Rows from block 5 of a small audio frame classifier, named by matrix and row number. Rows with one number belong to one neuron. Each number is 128 + 32 x the weight over its row's rms, rounded and kept within 0 to 255. All counts start at 0.
After each neuron's rows are labels from the 100 clips, of 14976, where the neuron reaches its highest value: "loudest" is the band of the loudest frequency at the time of the peak. Only what is clearly more common there than usual is listed. The data: melodies that start on their tonic, played by one synthesised instrument. In brackets: how many of the 100.
# fc1: MLP up (model.blocks.5.mlp.fc1.weight, 576x192), inputs 96-191
# fc2: MLP down (model.blocks.5.mlp.fc2.weight, 192x576, transposed), outputs 96-191

fc1.3 [134 142 142 112 164 165 172 146  92  99 169 131  86  93 108 116  99 152 113 124 146  91 130 107  90 120  97 115 166 176 168 119 130 115 100 102 162 157  73  91  88 130 160 113  82 154  88 132 151 157 155 124 136 157 107  93 167 158  71  87 105  89  55 171 135 131 156 131 114 126 140 167  97 156 121 166 153 211  81 149 112 123 101 172 145 150 123 124 146 185  94 106 104 108 130 162]
fc2.3 [113  66 130 113 127  99 126  97 121 158 134 118  82 130 120 132 110 128 106 125 179 156 108 132 161 177 193 101 122  77 120 136 150 154  92 177 175 126 165 184 117 103 173 141 100 143 110  87 167 102 143 129 125 122 126 169 139 134 128 125 109 146 174 160  78 139 111  73  78 106 155 129 149  84 135 152 170 193  61 143  99 124 150 130 106 132  89 114 140 119 185 181 170 117 130  84]
loudest: 2000 to 4000 Hz (73)

fc1.430 [150 146 121 126 178 161 154 173  59 124 170 144  85  96  74  94  66 130 140 168 159  91  88 134 136 128 111 142 138 172 147 102 133 149  91 157 133 158  54 158 143 100 153 103  83 149 130 164 137 133  98 125 155 113 138 149 136 166 116 116  53  94  93 150 136 130 151 105 101 130 135 145  75 102  83 164 163 194 104 113 140 119 133 192 101 187 135 126 117  96 156 117 153 100 130 124]
fc2.430 [119 144 138 143 107 104 102 124 184 108 135  81  68 132 100 113 119 131  87 124 119 121 149 122 156 197 162 118 138 164 150 132 138 177 114 142 182 154 149 151 126 135 199 109  92 128 145  45 116 120 143 139 153 191 143 122 144 109 115  48 135 147 128 164 107 110 123  92 124 121 150 192 131 105 143 160 208 136  98 151  89 165 102 173 156  88 109  78 124 157 137  76 153 143 152 162]
loudest: 2000 to 4000 Hz (53)

fc1.98 [150 145 117 118 136 167 101 121  67 167 115 137 150 113  77  62 101 124 147 157 132  55 154  83 178 141  53  99 142 118 180  98 116 169  69 157 131 173 121 100 144 106  85 120  92 185 171  87 108 142 165 156 118 116 128 150 167 189 133 104 168 131 155 192 146  85 114 124 114 131 149 135  99 123 101 144 140 145  93 154 112 123 128 159 130 140 157 126 111 151 189 111  88 132 107 137]
fc2.98 [111 159 126 130 172 178   2 101 140 132 143  77 133 150  92 137 169 124 181 145 152 121 113 132 150 105 177 132 111 136  94 152 102  39 120 156 119 153 132 201 173 148  79 185 119  82 190 174 126 153 121 156 152  96 115 118 110 142 131 108 132  97 139  87 148 130 178  43 111 147 123 117 127 127 122 128 212  90 132  75 144 142  69 130 114 204  91 144 165 152 133 123 147 149 129 155]
loudest: 4000 to 8000 Hz (29)

fc1.18 [153 164 126 111 141 162 128 121  95 147  74 103  90 131  90 122 143 117  53 106 119 110 137  98  85 135 138  42 146 139 149 203 128 111 120  85 116 125 135 124  94 136 143 166  85 137 147 120 151 148 187 153  75 133 121 191 161 140 123 106 124 154 142 153 131 156 163  98 153 126  75 122 123 125 176 133 108 111  57 145 143  98 100 126 154 100 173 131 159 140 178 107 108 148 109 101]
fc2.18 [149 156 112 142  85  73  55 106 105 118 142 110 159 159 125 135 177 148 204 112 167 109 158  58 188 103 171 118 108 112 138 132 120  77  77 109  52 115 129 164 135 135  96 153  92 104 136  83 170 147 180 111 158 119 112 103 135 129 132  66 118 156 152 104 177 131 137 165 105 135 102 111  94 154 207 164 126  88 110 123 174  85  36  95  53 163  63 172 168 104 169 128 177  93 120  87]
loudest: 1000 to 2000 Hz (37)

fc1.503 [101 133 109 121 118 149 162 174 109  82 152 138 100 126 123  70  89 145 139 130 194  84 133  71  35 105 128  74 124 171 146 124 185 133  98 165 122 147 104 162 106 112 161  81  59 169 115 148 141 133 130 110 103 149 122 129 166 113  74  96 116 120  60 130 129 106 202  95 128 135 166 110 174 158 111 186 149 130 122 188  80 109  74 205 135 142 131 115 129 132 139 153  76 133  86 159]
fc2.503 [102 121  74 127 109 123 121 179 193  80 168 130 110 101 102  95 120 130 145 177 188 150 147 112 111 175 119 117 140 139 183 156 140  73 108 156 120 115 129 158 110 173 170  98 159 116 180 142 121 121 101  99 119 113 104 149 137 110 121 105 155  78  83 134 111 103 158  80  49 156 149 156 155 122 121 137  92 137 108 153 109 173  59 166 125 110  71 123 181 135 214 162  83  90 156 150]
loudest: 2000 to 4000 Hz (88)

fc1.370 [127 165 156 184 172 154  97 118 111 167  90 129 146 105  97 107  93  92  86 140 139 141 134  88  56  88 157 104 143 208 142 106 182 100 137 169 133 113  48 152 159  78 131 121 132 126 106 195 169  92 129  80 130 176 118 126 152 129  55 119 100  85  65 132 118  79 144  82  70 159  99  97  81 163 126 165 141 141 134 166 168 136 139 137 129 134 170 152 179 104 147 129 119 119 104 152]
fc2.370 [100 138 134 134 131  80 153 117 134 100 120  88  92 161 213 106 133 139 134 145 152  96 166  69  74 178  90 171 136 209 167  69 139 153 103 126 154 143 157 168 148 135 106 116 173 114 151 106  80 121 117  75  56 181 127 160 134 134 137  95 185 172 148  81  92 107  60 169 132 149 136 149 150 140 107 107 137  75 126 139 113  31 120 123 118 126 104  92 102 198 115 114 140  71 110  88]
loudest: 1000 to 2000 Hz (82)

fc1.238 [ 88 123 137 138 115 125 159 124 127 115 190 143  80 119 187 154  80 154 109 152 134  96 121  78 101 108 121 147 124 120 185 151  92 135 121 144 122 157  93 167  79 138 153  97  71 182  93 128 152 181 116 115 130 114 145 140 128 145  44 119 156 150  75 135 131 143 127 115 157 140 121  86 133 125  99 140 125 136 148 149 119 115 106 155  97 153 155 110  99  89 149 124  32 106 150 166]
fc2.238 [ 59 209 119 139 118 117 108 170 141 119 141 143  26 129 170 103 101 136 105 174  75 153 111 141 147 133  95 168 183 161 176 140 106 108 111 113 128 146 161 150  95 139 150 168 131 112 149 151 115 115  83 134 163 135 129 117 133 174 139  57 157  78 133 110 151 129 127 118 106 184  81 149 180 118  67 109 113 112 130  90 141  75 109 156  98  75 118 183  92 117 106 162  80 104 119 125]
loudest: 2000 to 4000 Hz (25)

fc1.220 [179 167  88 144  99 160 168  80 161 113 159 138  83 110  92 132 104 168 127 134  81 134  95 113 104 117  91 116 120  81 131 177  89 111 123 146 120 150 111 170 102 125 183 151  81 149 108 105  71 150 183 192  95 138 140 143 129 165  86  49 162 121 103 150 142  65 131 143 170 102 122 121 201  72 100 123 166 136  71 150 122 160 144 123  76 172 178  67 149  99 103 149 107 132 141 152]
fc2.220 [132 153 119 145 115 167  88 158 106  98  68 146  97 127  87 140 129 129 113 163 155 144 111 110 112 134 160  96 126 206 112 138 138 104 147  81 157 142 110 118 106 166 104  56 160  53 132 137 199 215 116 125 150 152 116  79 149 156 169  65  97 118 111  94 171 122  88 203 131 141 134 139  34 137  74 163  81 111 172 107 103 128 112 154 110 108  85 173 120 171 114 146 165 118  85 140]
loudest: 1000 to 2000 Hz (77)

fc1.299 [137 139 133 155 178 105  92  90 161  78 159 144 142 121 114 144  97 171 111 109 117 109 141 124  31  94 148 178 146 175 133 199 107 122 140  81 136 109 127 120  98  77 120 110  47 139 155 126 126 155  84 130 176 178 119 101 134 134 104  89  73 143 111  97 174  95 139  90 151 169 118 161 152 165 162 131 179 114 121 177 110 129 115 173 142 113 119 111 124 127 171 148  89 112 153  66]
fc2.299 [154 163 115 136 112  94 208  97 100 204 136 153 171 166 145 138 133 148 109 170  99 134 120 116 182 107  63  77 136 107  66 170  94 104  75 138 113  87  94 139 155 167  87  53 113 118 127 156 155 129 102  74  98 122 177 148 112  60  98 128 148  65 104  87 145 139  77 105  92 133 146  88 173 128 106 107 103 114 161 130 149 155 163 138 119 100 100 152 173 101  99 135 185  90 162  94]
loudest: 500 to 1000 Hz (82)

fc1.268 [ 76 157 116 116 176 129 189 120  68 163 147 125 123 142 148 136 121 126  50 161  61 116  76 125 120 119 145 133 131  86 133  86 156 101 178 118 169 116 154 150 122 141 131 109 151 143 131 119 160 139 164  70 146 137 127 161 140 178  87 125  95 103 116  84 106 162 129 112 132 147 122 156 164  96 100 131 150 184  83 117 113 129 128 127 143 113  99 136 148 140 141 109 136  91 146  81]
fc2.268 [181  93 147 128  66 129 126  86 179  62 101 105 149 144  81 149 183 150 148 129 176  80 168 100  93 127 141  89 144  89 120 174 115 155 144 100 124 104 123 145 133 159 152 101 120 179 176 141 134 121 121  92  68  97 131 141  89  91  73 141 177 120  76 129 141 148 104 146  73 156 121  80 111 159 169 102  81 102 133 179 102 120 138 128 159 100 111  84 196 114 140 178 129 156 144 139]
loudest: 250 to 500 Hz (59)

fc1.324 [115 172  99 162 133 158  92 130 125 132 152  65 178 104  87 123  88 148  87 124 138 133 175 171 116 144 159  95 113 130 139  99 111 162 157 119 162 150 104 168 131 110 162 148 122  69 165 132 169 113 106  79 172 176 156  51 142 110  98 108  91  72  68 160 111 186 169  73 101 136 125 186 124 149 140 193 133 131 122 136 120 164 164 189  96  49 143  81 146 105 117  76 115 111 143 137]
fc2.324 [110 151 178 103 145 105  47 114 138 134  91 132  29 149 160 142 115 131 156 102 146 110 109 111  70 108 107 146 112 153 185 102 103 122  87 221 126 153 149 155 114 119 151 161 136 146  74  99 111 147 152 183 185 166 170 105 139 165 127  91 123 156 118 151 109 112  97 111 187 101 134 140 101 103 151  90 122  67 122  87 101  65 132 133 101 204 128 123  61  93 115 119 120 140 120 156]
loudest: 1000 to 2000 Hz (35); 2000 to 4000 Hz (25)

fc1.515 [ 58 141 107 164 101 110 120  93 121 104  86 149  93  78 119 153 129 108 145 195  91  92 124 117 160 145  72  89  88 138 131 103 134 120 198  96 189 144 105 132 116 180 101  87 182 130 122 118 170 180 124 116  74 145 153 171  83 158 109  67 174 135 167 140 118  98 118 149 145 115 181 128 115 137 144 169  96 152  73 180 114 178 126 150  74 117 142  55 122 168 113  83  93 173 115 119]
fc2.515 [ 78  98 114 174 136 136 133 149  92 166 109 146 105  95 144 175  70  96 103 191 131 193 144  87 137 120 149 165 177 185  82 133  61  68 121 119 127 130 123 148  92 165  57  81 165 137 111 166 162 158  78  87 149  96 181 131 149 138  98 124 140 111  94  57 145  80 119 154  84 127 159 112  90 109  37 126 129 112 103 177 126 127 130 128 108 130  67 119 115 175 132  96 135  93 188 136]
loudest: 500 to 1000 Hz (63)

fc1.147 [108 124 129 132  99 104 235 159 107 104 137 144  99  74 101 120  67 115  65 163 131  75 195 143  95 158 126 116 139 124 158 145 112 179 127 100 164 150  95 145 146  99 147  79 134 130 116  95 154  90 140  88 121 195  95 147 118 146  45 128 157  71  54 166  97 114  85 136  79 122 126 157  56 151 164 102 114 156 122 190 162 120 124 169 175 104 123  98 115 143 144  99 125 112 173 144]
fc2.147 [157 117 115 183  31 148  17 119  87  81 120 116 155 134 153 146 187 136 174  94 122 153  85  98 124 150  99 169 125 178 133 129 107  68 165 112 130 107 147 168  89 110 115 108 136 112  71 136 126 145 101 108 120 126 167 125  68 116 115 120 123 159 120  71 110  62 131 108 143  96 124 104 138 180 137 215 129  92 105 138  68 137 153 119 144 120  82 115 178 114 147 121 150 161 132 161]
loudest: 250 to 500 Hz (53)

fc1.539 [169 153 149 124 145 129 149  97  93  94 139  92 121 116 136 146  99 150 134 120 116 108 190  78 123 111 138 130 121 116 121 116  91 143 104  91 170 128  85 111  62 135 123 118  91 167 107  84 149 165 142 127 138 163 138 111 198 185  88 106  76 112  46 180 130  85 107  84 123 144 164 141  74 110 121 155 109 144  89 183 126 171  86 121 120 113 162  70 150 129 106 119 104 115 152 149]
fc2.539 [119 113  84 165 123 136 144 104 138 165 104  96  48 138 116 150 129 144 118 189 139 129 155 128 151 140 173 165 112 107 129 147 136  37 152 126 115 148 159 109  84 141 181 122 218  78 120 145 116 109  99 131 101 138 138 171 127 120 136 134 131 103 130 103  55 170 113 107  93 152 158 146 105 166 112 122 109 153  75 129  63 180 160 122 181 152  96 128 142 192 184 117 117 139 133  86]
loudest: 500 to 1000 Hz (75)

fc1.168 [105 120 143 126 113  99 135 108 130 180 137  22 105 151 129 129 114 146 103 164  53  90 165 128 113  52 118 162 117 138  79 188 129 138 126 149 184 135 151 138 136 135 141 189 131 104  92 148 154 112 100 115 102 169 128  80 139 159 129 134 154  52 103 131 124 103 106 134  89 177 173 126  87 149 103 150 187 139 120 199 146 101 155 186  69 125 155 133 158 131 100 105 136  60 113 120]
fc2.168 [158 117 154 136 162 187 125 149 116  73 131 154 133  92 123 149 162 121 156  84 154 171  95 123  96 218  91  94 167  92 155  88 124 117 149 107 107 121 138 109  99  74 139 101 149 186 120 107  94 163 169 174 131  92 116 121 155 133 105 150  68 184 119 110 137 131 161  76 173  75 106 148 143 111 162 140 109 116 135 121  78 140 124  62 179 119 149  74 112 122 143 136  99 176 163 163]
loudest: 1000 to 2000 Hz (38)